Weights of a small image VAE: 1.7 epochs.
Rows from block 3 of the encoder of a small image VAE, named by matrix and row number. Rows with one number within an expert belong to one neuron, the router's apart. Each number is 500 + 50 x the weight over its row's rms, rounded and kept within 0 to 999. All counts start at 0. Numbers have three digits each. After the name is the row's rms in percent of the matrix's.
After each expert's rows are labels from the 100 images, of 14976, where the router gives the expert most weight on average: "strongest on" is what is common among them. Only what is clearly more common there than usual is listed. The data: pixel-art sprites of 400 made-up characters on tiled backdrops. In brackets: how many of the 100.
# router: router (encoder.blocks.3.mlp.router.weight, 16x96, trained with AdamW), inputs 0-95
# gate: expert gate (encoder.blocks.3.mlp.gate, 16x96x96), inputs 0-95
# up: expert up (encoder.blocks.3.mlp.up, 16x96x96), inputs 0-95
# down: expert down (encoder.blocks.3.mlp.down, 16x96x96, transposed), outputs 0-95

# expert 2
router.2 087:508491604453432521412519515509453524469523497535475477485548447446592597564508466458482485525567543429474471500451434474534522500584566575451506465547531557421470498433440501420462574511558401580464489411580499451514463583454413511421452485476450530454466514492455570576491569530451492459
gate.10 007:438521553587488452494466518518569512538418491418511538470540448507412524498479378572422521470416439522506462438547469491486440479525485474427543516431589448472531502481629557501515462490423517414492465581543476509495588497524432468546538447606484493482546456452455523515548496596581531542
up.10 007:547531389507565459516419516552534409494500489459500531510511541533426494509436567566548496576538502436532515510520485538456579522436455538450487554576448540553452537468428447539528387412548551521509478487603537461425513564514508436510558509437504579575420607526434477535469467437512556478
down.10 006:497459579482470494514547538595508453538540529535465529450488551450530440461415451520502460564468391413516482521478483507494551451499414508542415508443530503458516549542595427529531497544474433407453452420576426516444467479533498491420521501432438541459541520472606479566562471509634446537
gate.11 124:520566490508550521583444462443568462551395436485522528500510550511500461491455514486496507415469541499493474550579496521436408496451431436472556472558458489554445495466440425483543533449482542532496547489641519559469449442544531627519580524564535465476536460513370472516461523425513553592
up.11 119:559478493558461629480465494422602586490423478443555574487513522527566435468454482495581476512439569405568454469507436555441451450475444511394521466495510464491379496504469500500556499515436494600483514481540515566498450476555502580521494527535501481494488469566422506415494522471527600564
down.11 135:508416520463518455519486506498547414506500533527545471438538559473575472585454488486490489468518494570567501599537434509455446502544444520525410426533549562451542466534509504558479449448549611495574430465539454426489588519417586430541486415570459473410513494533484545527517501496544534360
gate.12 081:534503475571552462475495536548487445456409617520467522505424561488477530398536518517549490526438508443531472504489489545525540592483452519456584471461467484538465504481575425467558532520451404517571475476464496488500513507510477417646494611569507475492503591571434510408497587569496485575
up.12 060:519543435461441517566576622563512520511525508587584513433477537416576541508524503480409525530479499482465492535510488498557576629564524524484505523533579443482560519467532438497427465486531508521489465519562494514476482556465527431595411531491488532454484599427554549483457512506443349488
down.12 084:510597446526429526545509592501497607486521415574467458519450541502477566514570501474543436583524424501526493511499429505506531534410428443439438453541456461607488482507461492484387502417527535432472479428464557536531606418489522463502515545447497553452482544430475494450573488478518579553
strongest on: orange (39)

# expert 12
router.12 101:514534519534555454601471402427430536449454593488492523416481556460503427484502560533566497594579507560502443516531466538479520466539501542466527507414447453503485482561525509560453457468521548448587553541559466437534537401482481545507467455465496561603542484452494586549430522496598439585
gate.0 096:475533557525427496436500396556455434452466470513518516535505432485487498604521438543500547509560515539518473475490377623469444465544512502535492473508502599543527490506513499558508510417555537573433411469474613463411576548507483553455520451510542457583428562428506523563440447526490428484
up.0 103:524496497504531450565501544498585550525551482585469469484399548508469473459416469502528478560455386483554502537532523382536564513472427448514493577428562523473455447566414427440450492517508441431559614461520420493496448520455511565528474504517497531487509470552484527410613561485517513596
down.0 117:513473534499441522455418546545472532542469509460563541412515467436497658482544581448473416499508555488553539504501506561424468514445531551536526428555535479414449504580515459494515511490424587537469489387491533529504401451609520432511456540476484417481551488569486480560490407512549528524
gate.1 135:538426515475520455501533517548519538458483592526439463476433592552564624529463472519467435557547414517522430549387447503464463498504566469530503486430511478466532600609552501472542559515506558497531511433479469474522508520572426492473549424515510453520368495557514522491459363508505458464
up.1 132:425543549524509552477512473479514500541457455534541552545615406477495339494534551476546602449476554530542558504542502494516561466486413537463433438510445512531405427439475488501468446484461532558479505626541548485519543482440528479472472513514484559435589524429481474517587588465563491547
down.1 117:480475392591428525534517543435450485557538562498482492472500608514530459550468478513536525494532552471505526556495438469550469482577457499492519547487422548538343508529593528529542478534515534519517573476656464486461457438593521477495512482413479416463412473493432529419491447563492484525
gate.2 091:429553600519483541503495542493529461452543477381501487512481534515456474510590461558547576521556554548407482481447513499526504451528490460528570485525456446403508545510507419508577459547453518482524426440548483446453431485575351413472579586481482499628501494539558461522457519548469492508
up.2 103:470534475472520477554490505534516463443513450477422550534521485475483482420638436526503478516515496560497524554513502508459481466426549516624555583521467532420514486459557489403575514526510517525542470421476521497413460547525354452540658494527542562529444535599483500466456465513463430478
down.2 106:472346440409520526503401550459572512496538457421475490438451507470510569489540507550460514555475494515477476506498616447529560561538499493463517532481442544407506428442491467539552596516563430575500493517442515506485427521530440562529542436616542545566552414533525462450476508521535485564
strongest on: blue (25)

# expert 7
router.7 103:477519428569463566456573517541550500437558508471435460485503544480506478466426569510464404440472577525497554542444533584488463470419480535540582497431538569521409431418513405468564459456484482512491432451442576508443560511531487538570404461497582428511474518468536510464540552445405524460
gate.0 039:512461509464442449579506457547493374507513533560524512460454547392473538454569502595534557491453439530566449517551511377565522516484506487498488501609509432452547534507564487466477481539530452550572498464526376475510425465448471523512474493550400407509529396486539490524502488597574508527
up.0 040:470528556590436476557424463578538490426456502536589428513420443438470529546499378462502472494502489451492537461607525520451506514508544529432480570459478557513537546489489442510474546464496528458465466568538513497487504480530538542528576609373417552568399548438513605508490475516465503443
down.0 032:473422601492517479538442538506401570484550570584492511478416459486579441533497557434481545466573481485489433526573530509490534510504437463533461614512501447518452512476466414491430531381458472454577499507452442504561531515466622528475471626500438543460561507505525486464450482554577499498
gate.1 025:503428466547487478512463443526498438469442538551498442530569515533471529505421554578505529434474525571551448488503437376540529511542396517452500472524545519570546529505519597528462601433489465581490528511471384584533519554467416456528427484485540561552567533454461543430394492554498440518
up.1 027:432520380545502506526460479516547476538447449489525627479514447484525480468525460433522466550598504497490458498543518523374471557505636540497418440457496605543432471562546519466578487428576496520493452393483547480446516557468512512540471403439533506509498446472581512468466481556550453473
down.1 032:518499507507515474573524485498429504509503536433455469589447426585539446570511445434548435587464463485492490414592478513558486494470542523443535448551508440502525543532523485521394487470526527435486497560478506341488570583591404496541435596434507501501495437467479558542567498546508576483
gate.2 027:528508489446538424602530474507443556501483534422500406523430452441561547479494436520542530520494393587531456508543487462427558529520503466411455508540551542602468561433439486429462454500560456567480559487602456457519593531509537407511508551583417501494469505495527499541587522482458501570
up.2 015:560496505536455505619568498471443523476506471555575464531448454392461495474485463544414502524518499506520543541540520478546487418429473492469412560484493439575553430443492425439534539493523586573511441459456440571552514534415523501582434487419561492441641538545480521471563528530535452491
down.2 011:502487451509486497488536481430497513406570425484499482519598465530518486538559472489455455401522478475474568514466589577526526506538551566558511402465471530505571393408437518493553517446536591426594468418497466514451526494435517551429434470392488488471452590545449518497504396514534533514
strongest on: purple (30); blue (28); teal (25)

# expert 15
router.15 109:505563461589460561485434445501584515516433443472413413547495435493547403516441464558541478490500550420564557518440577454517506457509567476458502452500403450461560540536441531467511496492463399483482529500493556528452483469533459586437480588442479492525421458443420569526557499398487567491
gate.0 094:545449509527510538465455517435518521547466517526371532444523446427465521511530526453530550564512591521580485529522588585494504491544518422432521530428526490611428462475538417526510528478508487596518455488506346450436551477516508473549519500512332513556464497492481454492433443531522529505
up.0 086:480484476469511481537541475519512473466542527458607445610484503523533496458479541562407437498499383482503502492511369369450410547500469597521537517554459550420529514527474580394471501510521461501544526526501613521481457490463493492494494547484621490448576534612502453506473502563477502473
down.0 096:444519467439445450420461542475547468561506555527554458477524545473443516519497465542601550452572533455548474576421510587527578462451547582426461494482583422565527512475520532459546461576550400479475534471579540493485550419474575507422426558433524467509429530483471511542447499515478578420
gate.1 091:481471483463588512530502534513415494510550489486483587505529523485475539428550489482488504502560444538500469490557461404523589421529513431550532423445578567521495489511484473605445485563471449567467535493605545433508567490513450445590470544476465460438530459392479493671449527463436528517
up.1 094:477453483491413460541520483448549553499542491504482473523442511607522542449458527470553427467475501441420522463546545594529409556562526470494412606472463443509535418553528490478484451461588469388471486554467497604442483572417576507516572487550547569579456487532463516487534492471515396492
down.1 104:484482564563490533460520421618525455507449537554481553494463450470578473505455517486400490537519518437464417494515476497532522555508464569504599486410432533503546510450533519481389488526444474500487468397499552525516531494554492547477533590497356497427607524492590572453461498436559551532
gate.2 119:402508511467453579536528577605466483453557466580424500493412434483516544478483441516528495559482569468450573410547447543473554483491495514425464528503399492552545486510515434509458446444575533508463505432471451560578482494486550545509517542423551423459590480466581439457454544475428539586
up.2 133:594518557462522478490399507440573560462617477440611500511546520520461503498474516539555540455592474424548467464471511512467517432587525459521481474453561491466515496460562515510499539500427535420563438593511484475475561517417494543558463598417424488495495468413540516520393504543554476427
down.2 122:334560536546405500524613500519486521406470518596535457462511482464631429530468414529568462461476454572508488501479527615487496477489506485467514439544463536531519522541478429468473572457541456559369572467479439505524487521542484479445529510491577489430488522499496501555498498534468505583
strongest on: grey (28)

# expert 4
router.4 088:440569500554531483400418517552608559516486456562542473569461515470527479473482550527575480579461593472489574505387494481493472513545435516496478484457522560421580531390546506539565507530462463443544564498421541541436510478444486594467487531497550477543476577502413490466614473557478538507
gate.0 159:374505515469496540452535455514541556567519425532433475541520502445450535505548468556550548461506532447461505506513451502471482515422446477457530562482427445511443471484447410501444609578547458547554555459511462486486556416544489591570450587451549623507453551507451552463515477470443603437
up.0 155:621464487490529493535451507510472448410483581477553549469486473560511460547447497440460460521514473550560494491507556487515556475577570500543453452513538583466574539524562604474535392426439587456465448512477493522499460564503516439407507426540479378440520443474574447532458537538571432551
down.0 165:403498528472455493460550517487571524469417473513397481546566458481503555450449472621566534453526530548451546456563430467513460512519538548508541540462453431515398468521571443436545633534532516559481550512552504596485526534524493569519533505454521593503508564546475617463536474446506572458
gate.1 157:454452533522599442458558408590468464469529464632492400513483598534437466480497487541504437488522493498557431517443557473556600466503458488536538469571469461448553511485448446502501508592497458534568432385503480495537512464411480468533493419509462597486468509544525478470593447438504485553
up.1 147:409462543550630501510537429609532498469516450594476401526518581584419476445539491523510453496524510506549488505453512504496580494491469514497533438535446407439562541534445422500530536558491464519596409421489502486513519494455452451493534422504437589513436492515529454449572469409481469558
down.1 148:597476458512495544483399575410604538508504459449444485588518546513518461456461475463496438486496551453537541412481552473449431512534514467528465523458413573555478466477430564484580538470559451527501591526435466493486472492482502597469545535455595441498549499500417432491441622487442554466
gate.2 064:521439454585557458617499466470464407552463508520440424537489492486586504503526381448442474471518503422569539565550517496508525463504408424459486549509503483516575520558472506450442515508524461554500520421587432610539461453489442478485490502507508536648489526467531515533527471487598425554
up.2 047:553449418553555444624528471542498409530444522527450452497496470432577521477510391449459537484542464464571563579617523531467515478466398391489503608476487482517521520535484482512509539468508429530482528462621433593531466456420523523494470498470518516596477508477512508551523451490559449516
down.2 057:438462475442421520561460554468486523532572538492556552461435418567499523447505513617489496501465549484463520468534464532468466497431521427527512496448517522548540482406475522496549493595551462557433501469395548500457423569446567509506508517445467507551352478481605545510509527524477508648
strongest on: teal (46)

# expert 1
router.1 083:465461517551438466505624510508571447429576436529532520438483549589438480506385515532480547521465513414554479437403466487558506536491601541541508477479460528460523486470491478519519489518538534552502422454546524553435491416496453456594449418494539444422493561580550443526541460458403450457
gate.11 125:484551466571564535480574439482504438507478475587506495520459583551569513477423425484549484427466537553493477465500469469546412485471440433492393532532541507530461485482623525558599543506575433503511545487397486464536506495474432567405470504533465462519448453475511539502575540562642467497
up.11 118:437511411560580504468571446509489482469523493618538510553451569545569539512441513436557473433455549533520485499498461470508369508493506444483468557531488542542414479470606529575583499535582438481511505437446449474549535470465461535413438583474459454462460513531469554508541458567619463508
down.11 117:521412592522456472521513452503422511523463540428506436529557457513460562501569451542372500519525468427480491517460545517578576509528515452472490476532500511544470493536414535468449454480518514443515454470445537599541549542575581400553554453432463463514574542551657476532504573451460490451
gate.12 066:453575438433499496463509462496454527482489552593541567432466531504495496531524448496460547440533419541587521475433432490563550410538500483461528611577499391411533438496531520379545483437433505555491500517531511396554565544515524592434414500489505540487509459437523564507484505549495562538
up.12 061:349535497438461482523484474511548506578540489413546633467414509552449510506476414442500453445516509570499449470628503427538534431548485547550576547583459537491526482524498466496449431493527548419480489444553467535484584507443517471465536478427504543557453491500508471441553455565545566538
down.12 071:539468539486487481466499574472563549484417533515506658462440500515557432534456445506516503503499495477470462543582468563633502410436466477437506466493486550490516486451532387382456543482468436519490513497623469586555491574433547523555486435531500523423498558512555475526530502517451557453
gate.13 068:435481603500466564535402530565547485514435483511395489538505453457459527572517482416451495533450505533424491514603510582526376477447471472489468499431583414507477605560484477487483507542380527585518527507541455472529569462578439506448501501487489602487466506472473532574514452549507457492
up.13 064:520560475476464398484625505462443505434544502478527551502527503575519512459524521496596487472550461525486494514417436511475526519511503463443514490590443570475515432331510526517553484430605474444484469537457500467524404468473654433513537595458537440525517526566480531498508529534506506442
down.13 066:499510503477505538512478514529507463519439504481399446431506518474563399505492495503457542497428456611519513509394508397506472519499481490476443439568510470478538582518490503527516517524564489570629552485369516480513569558404498520427474529605484579466490503518542375439532577577541500506
strongest on: blue (44); purple (31)

# expert 6
router.6 091:573494478563475533416516463483505530465555512449464427534421475405558492512409607449543492521445521427518473481448474521588497438453583466486509529498540458452539570531481440483425560453440479435553455425486425542453578488517457455478559518563558499622543526466426457482537456462437460419
gate.0 016:374511514488425501554448427608487488501377545482513590496469572492443477588587526531516575492450446456554505521488446471491515508523409426493517491479579418489518550496587472439503558486506501480459507546589483501537550403544497508559505430499460555505404525474512564573553500541589461502
up.0 011:385358538514433540453427445511463502593452531499491519532592478478483492453514465361427494565508498491566478559464474454426430553558540515515514523539542506490538495543538513516500483524493525445416489478644486535411562498464536507605555546502513509464551545442453471594543472507493486468
down.0 016:535541540541389515395576537524501488460506512457527488561492471585479569567434506541579369611436485542464435474579522552462475434449452542497549440511538455518498497519602490435527597409459517482495531488465497472495520472474610466524521516492524442526389506453481503530531572451475509433
gate.1 064:428525540514464505540526370570486638489484518467474546418407560441442626480515486529491538479509473536503508475547451540575419539546497439426469488502483446488529389510582508503546458520508559499413472531609525466577428489464495531528510457527444628548468543459486506448533490506476512489
up.1 051:412461546484503545540412505429483471520458511464557475369507498547464456466548591466514560483510488460572492515617508557576459479571541555452453576520415449580475403551450546529512477524456444490541600544498463514611377516535422531523484469477499521457466499430458469512468545529511543508
down.1 071:513485514492497513516535466389439467608506522513550490549494425575427522577428554542476476562503492539534455451527439552465459408451485460516565498512478526556469429415408547490566434459567501480440512541492460532500524495554541559506422461518586489465484389525546531574435563516488630427
gate.2 154:521568531530476498560541492399484539447451383579499566487486521611550520500577516413458522510383579462525558575580494524583478443462425480402456539496491490471573494531522507504464485507482577480463494456454566504553459565424500480470548485457445612501427517490421526513534434563504479500
up.2 155:552607537523472509602550495394498552426450420580508521469496537556544536503542536418446537530385568457509503586594528539592473470423431455457434536494478513465573486536545511478442501486493587487487526466445537495522458527425508467439568491434446619494453507487448539498514470558488493449
down.2 149:453511497497420551515480535567540423480429599486569540521514423505540445461520582481575429466553431559510494431482490568404471542519544402602492449588488507522554468431543515534520496374531445565395509508418484487446477527509586541579460479504518498548532526494552492441530454467492443489
strongest on: teal (51); green (26)

# expert 13
router.13 088:490476462586432585423533556447469524491465458461503387456480504531497538527416565458530519519445478418495444523469572562528498464436573476575554451535510434599496434449466474538586541482558472429493425441480483592474482473511457473592470417509486471405501566494502497436564525456421439464
gate.0 159:530510578452508461550565498452569532536521563492478501546399485564528543466593482550491447529361519440489392396418511484466483566493515534469534399450485522494472453542438392474439542499563570577491442561500558524496442455598558457479479555538477477416477511484565481516485490512480511566
up.0 148:442501406501473510533438514569460435473519427514517452436548490405446491545409509467535532499612464562509589619554518485518542457499487503503440613553519479502554582427554590511533426510455392443477551411472450545492516519394456530527521482464520543570530483509445577474513491495489484485
down.0 148:543458552503557531518490438490478542511458446535494516479506502355531466569500532489550502506508432490477547630518445427538506488457463395552526544482392517516527392465610465504391545474531536550411487573530522490448506472465507512518432518493487511534507565382477467615530566563498548509
gate.1 034:460509496493554562527449523513477429458473473475398499514498514399467503538526515477392560478476529459523546486615492429458457539513365537512522602536452437490576547515527504528395449419485555523535516556551462497501592526474491498511499459474462518599461434520488447566490391570459568581
up.1 034:551549447535509490545530533439560583488613453498559455459529571487515506436444538483564481531487437460477417480479563482511565478479491505475536539469556612473565537589541445444453420487552457509534543424456466517552491501474445487470471557394517543385525602495562555486411466436483411482
down.1 036:474582552373407526465486555468525517482416545563483486540417365483511441529503502487559523536459569516539517471544522565461411468525443470540486486444458504503519540476525435483486542510373555578552490559485468518523546534442539535456482421531509522460550525537432496604475400531518447601
gate.2 148:489568576592427461418431503437517569552460443527437621526440522528528396542524434607517547534474535550569543501491497553545481463501552432556537416496541479430481470507494537523491413504412494494517516514498584403470582564547452565482458477513510440518431463437444486448537499466522469536
up.2 133:444567541591508493473488585415494500568506458591495576513450455502520433488496431543517593428468512518486539457517573611480557455490499506530447479442493510487440483539508503465486531449445550398516529500499576471418565568565476541445433512455607479453503416449564545395496562508495417462
down.2 132:501482427501505536404564488464477514483485534435464442483525596480611428595461602474526373526457472526483401493428456479496496519499478451425377434529500507469529503511500548480493483410581480515388488560516520472501525531495536445487526399458503524556467479427488522607550472484532574508
strongest on: purple (27)

# expert 5
router.5 094:429421545478473410436533482603438499486592432582441459563435437578512498495497506503478440400521524485561503512510544499440618462524553440594529527554487510580507519449522468520489452405581521439448496458534458538517438586479483587537454420500460506532524469543501468422518553490438505530
gate.10 115:450545591462503508498481519508599499493443364544453458449453476538442575529441454519451518395452526463485464470438542481418378474420555494507492485548453441551458467529570466506526419525478560490483433526516580510464505492570568535475541518443572504374566542559430511462513446488486474450
up.10 112:462518551468574487545528508475564506492452423528382463493489498529446561509495460535438511450452508517440432491429585431400420454441565519523490468540420515573491480536551480602555392555534556474502448554526594524447502495540572533507565503506546472386610522568474509464529476479510508434
down.10 103:540445450564416510429510529451469487541541572489526525509571487445515574367420596521522489584550558480529483520541527466552521470519434550490566511421487521503413493524409438503516500433473499438515517493409528564525470444545506516493447392487552521557424457375468520550492530417459500434
gate.11 108:456484537544529494514405563492559495504500516474500479627437538542555492525550438466447540569546503479383528480469539545437443544494595507540395593460475509553422495483475438554480537493484468526436506521575525469506457543525435491501477466526552510517477607381487452466411454404588461441
up.11 115:482503532500489525510562429535539565474466513476488502445525451478478498507461593497507462430356465513541531520609531475515554453477448522505485386507470525413628491471459551505528457459492486435441446471467520518501545438518528519419552482436418450453485368589576539536581526520406555509
down.11 118:467499492471562488537433565419483496519538469456520498606527536488377554529443452451483472490626509557550476494578461608434465451508518493517415470502525469522487440509471394521471578557457516480532458519561530501516589525504391568482406473588517493476564553480472507517526539459583457411
gate.12 140:507475443477512466548527529531458450483547556547451495626531409463527446505526488484496528520506467533516539459501462556450522496533563540513450524327567542498572580495594526467539531472534562535535563448389415424584537517514509517526490569608565495542456514496505501494449542449481447615
up.12 141:526452415457504502557523493537454443437511552552462487614524415442533459450494490470453503493499466523512509433495440556414534499526513552509442496305591536453568547479578492482545505433530561509495555467417427435548513504519525497516478534589545472519443524529476441469436524447481425598
down.12 157:491534480583536534444519526480545569446463474496529446381522508453504419515511487573504495492511545486538537546434593480571533593436476480471507555704410436553405514487506459526529530504531488530498451518528535582464484456487520511563589494430506469461589526524503536472579482592502510462
strongest on: large (91); orange (55); yellow (45)

# expert 10
router.10 095:379527535459559508468442529519497514589560482560515521491496530555495506549472496377493527498595523468416475597437536562534460515544424451510585476550557478528507501516485426558492603519422574470524535522462537463396509521462452527423470467581456450513543619426435478555470525461475471475
gate.10 055:523533490547496574556543434471536415430460447570500520454482518457496509515421477488536480536533505521645549429485510474491441563558491501524571511541497481485480567517470440483436582534507441464526603462610550436453492522473537581499423530408562430549497458419510543442464441609569471527
up.10 052:524517490529476481538331535453470448503542443495527543446521487550523389464426451395419470494570460456483542539547526532477448464540568540512527488438475536447494556505528544561396547448542557487476612468489508457446530558505568419541588528451467474555514460587524564507568516463465536444
down.10 062:511433572480580474513486501490499589444514579551429494506480560521497524530531470507469495407441628514456472549476453505497456435524516524588418482500471537516403525421439489467516554377557540463433547573506449489496528512434536520586554367538456616439457464468521521502556513494468533514
gate.11 120:414552534491515384452520572443504541496573497502507501524505532533518593445466504461463343551472413507557446531473496476612441540450527478538501578410536501484574561512469488546485542408499454505470520417464429474578521496484494512575558453540434537530428498528458528542531548481545607525
up.11 118:538447481502454597525491437535514465474402490464550500496495479459460437528499444522478634467548572449486561507511497521422584474557490475477572428587486516505447451518577525455511448612502558464502483546573566528425460480536474470440420571462600466464583515466543497483474445547437387504
down.11 106:541520435470520421413361477503510535438531532541507477452449593477467559505460452471460481537399462502497509526460533462539444608522565479566487526491640460489541476484493482436515549449477512521477540463502501462491527514537386495514471567539560467488455479478487537619462539541669505479
gate.12 030:533410454475514481520548419516497505430436415484502512486517542468498518507501481522540554553524532469555481440573443380532487590502544457501500457528502489417437562524481500426504573476487607448480463483496461372428490476481497481486463522520551522641467493499590543490528500637591498593
up.12 023:638398459518421501506586491468455574455457546484603540463452532450459542417515505581550510546555501492532511530490489469603487518422442388526533461498532460432466505472565527517513525412548524514470497462452457524451465425465521457426497540568503535484547496585552503460519500628538461560
down.12 023:492517501477451524449487499501481547492528447464541499531443516416557555520596464594542570468414471527521506548565572462575560464533536518600420479473557510446478471514457352468551516500470469425530627512458429412614475525479492549493435444509462543433509568418493540523462468517479464525
strongest on: grey (25)

# expert 8
router.8 109:537448456429558522434480505471560428477444542460571558440529536557578571420529437451477458512512507468532511533431468528587478471581588503590498541518539489418451416442504471516602552502503473463511504453538449509512449559560450443522482515458564415476508497458578546489476385613465439483
gate.0 018:372516423526463497533519423510395473576502542515505488566477509589422473575496545569529523463411525487504545517415555523476511433523478478359569549470513515431489459508477554409487526455576448537599490485564451477552525483531548577542420597490454514550467499468472525431527483517535455495
up.0 016:558476485455536548506467513488457460496451407422431543473585510452469459537499469412554514500395557538484482520493404537521521486640581551495502596505589415490522527492519477437503565479449571438526494493528586520446463551527502498501439501519493468525488485517451554578472456412384551599
down.0 019:509532478452468512528501516497550567559521478480511506507507556531474498459417559512450467514485505545444443469614529489444484508366427521576494523546509452501396561424516460457611509445481522522498484455545484474536500578500549467536582505360505525561399496408546477451541606552551487409
gate.1 044:531453470559518484576557614491427591532515518499543522552454449511422477483556473504530542547482535593512539430455398388487495501515458474500508528482439538433516560535527496509426544483461498617455339506540474442478507452504568532491495535452406449482492440508453474541607561502513458537
up.1 044:471526509387480465412541395541582452426473472502461462471526537488557516478507576542441456467525470421541469542554568564528544554470517492512477430521541519511502505447452498473562431477532522413585634523446497572519481536531449496493528418540570545499428551478481562411402492530469605523
down.1 053:550462505400478514503486539526502498542504454493561554546447484482462435415499537452464466452541414497501550494544443571506591400541427586534439587491467486497531496477400518501576432539539591487483582491581581463534473472428507474591449486418444514499519592454480435541500494486605556529
gate.2 128:480501496524539429566421524488476557540340550532464442423481531502480505510472519463531468452449498557476532525533501462520469524589534507626519586414552481533524387537474530482507611555468515486464509485480476467517487543612535468454456513552524428574401471490505523572461400486511422558
up.2 114:508503582515541449518446515459535493539365547497482444406488535490499546529509542521554455430463510554473507525488489488527467535612529514619526543412588504531546386530509581488505578557443527509521501431509436524509513532616524445436465511547500441520423450512522562580479412511534429577
down.2 116:547469522461524522549577490503498444469573519434491559512533435501550498474533489538485566499551485473543432383476433464527485435405455423339537463577466539472479536500520498510554506511497508555479503535538556564526551413378403501596458461448502453480568483510479568516573494566527593517
strongest on: grey (32)

# expert 11
router.11 113:532498536466430488476561447493443490419552466467493602435570543423471419537516514576520535534446567567457503437453425422496449415534509539420408420462540419542446489559513580521538487482511558525583547625550485574487567473471465515504529534546497601504504494524520529530532562529538457533
gate.0 013:395539582474534467517400435590522594528438484556511507544431464525513485553549472491570546434466466502520478494496461468497547489591493437478471490579534538369573471537504523457439574559456416575489551484531545508470507455424441470420456568467468537548455480418478514587419554527511494529
up.0 008:504563414518468433493461481514424489513548519564527491487479489431421481520534610508555511556540500566476540496424513375534536542498466484535411517509413543466438547501486448539536535551477393571474487525539531428536407602408598465421513491560528450519450455500507503563436444478511410497
down.0 014:455493497511523389592534542531488525559510472603494559415558438406479446521504548512474580458505558427424628499528495516372455470477447430515457527492508494555553500573546511607404524468558565491498508525580538502490473485467595515504526515461455515543532473463429476475477524552512404513
gate.1 129:524483471432442448627541520591505490501515479579484501479513491484424518658493577491533512526537470546522520561521509442471510667486532556484444575540518437521482512420482543467518482539488413448490476544457482622553460433453488488460423470490564486569553411496479544487535457449530490469
up.1 127:501503481437459426621552523588511465455517489592485504512515483495416489649513574505537512572510464550534542535479540453437509609475522560498432580547530475518483524441478537443487469541503415419514450526435491604515460465440483508464408527471531479588527439541493566435533468415540514452
down.1 141:567511578469477497493427559508541479488468466448603469578441406487560462490511457403435466442505551485536478491524511579491480481540545487631453472493519436443449540540645505487437466495519547566465528482502459375514489509536529577475486493529547561471497465472438548576508500479528491644
gate.2 005:451437547515514509509413440529578556536440499558500446461415454468499539574461524433503437447464504523493492563560463483484515510556470476462520472430412468374550468472496460514503509581349417535502520442531450372472598463521442506538588517490524616551500533512501510542527516530523493446
up.2 006:486425512480485470454563549387471471528495432602450486545519531502495577487524486552429526376482523453518497459448466491454494457485595508549524486455471547490546552507459531450556475474553499554442432608497509564557488443651451444461569457484473523458489454593398474435506583469483529532
down.2 006:514553516479545543495515467489506566510450504474531501567503547474490426519459500529611369459506494592445525470436521441560475456436533525441500499442521548491501476516539502498337458550507597575541384560447447443437471554589460519522512459497505527447516402496412451528479501533528455411
strongest on: purple (25)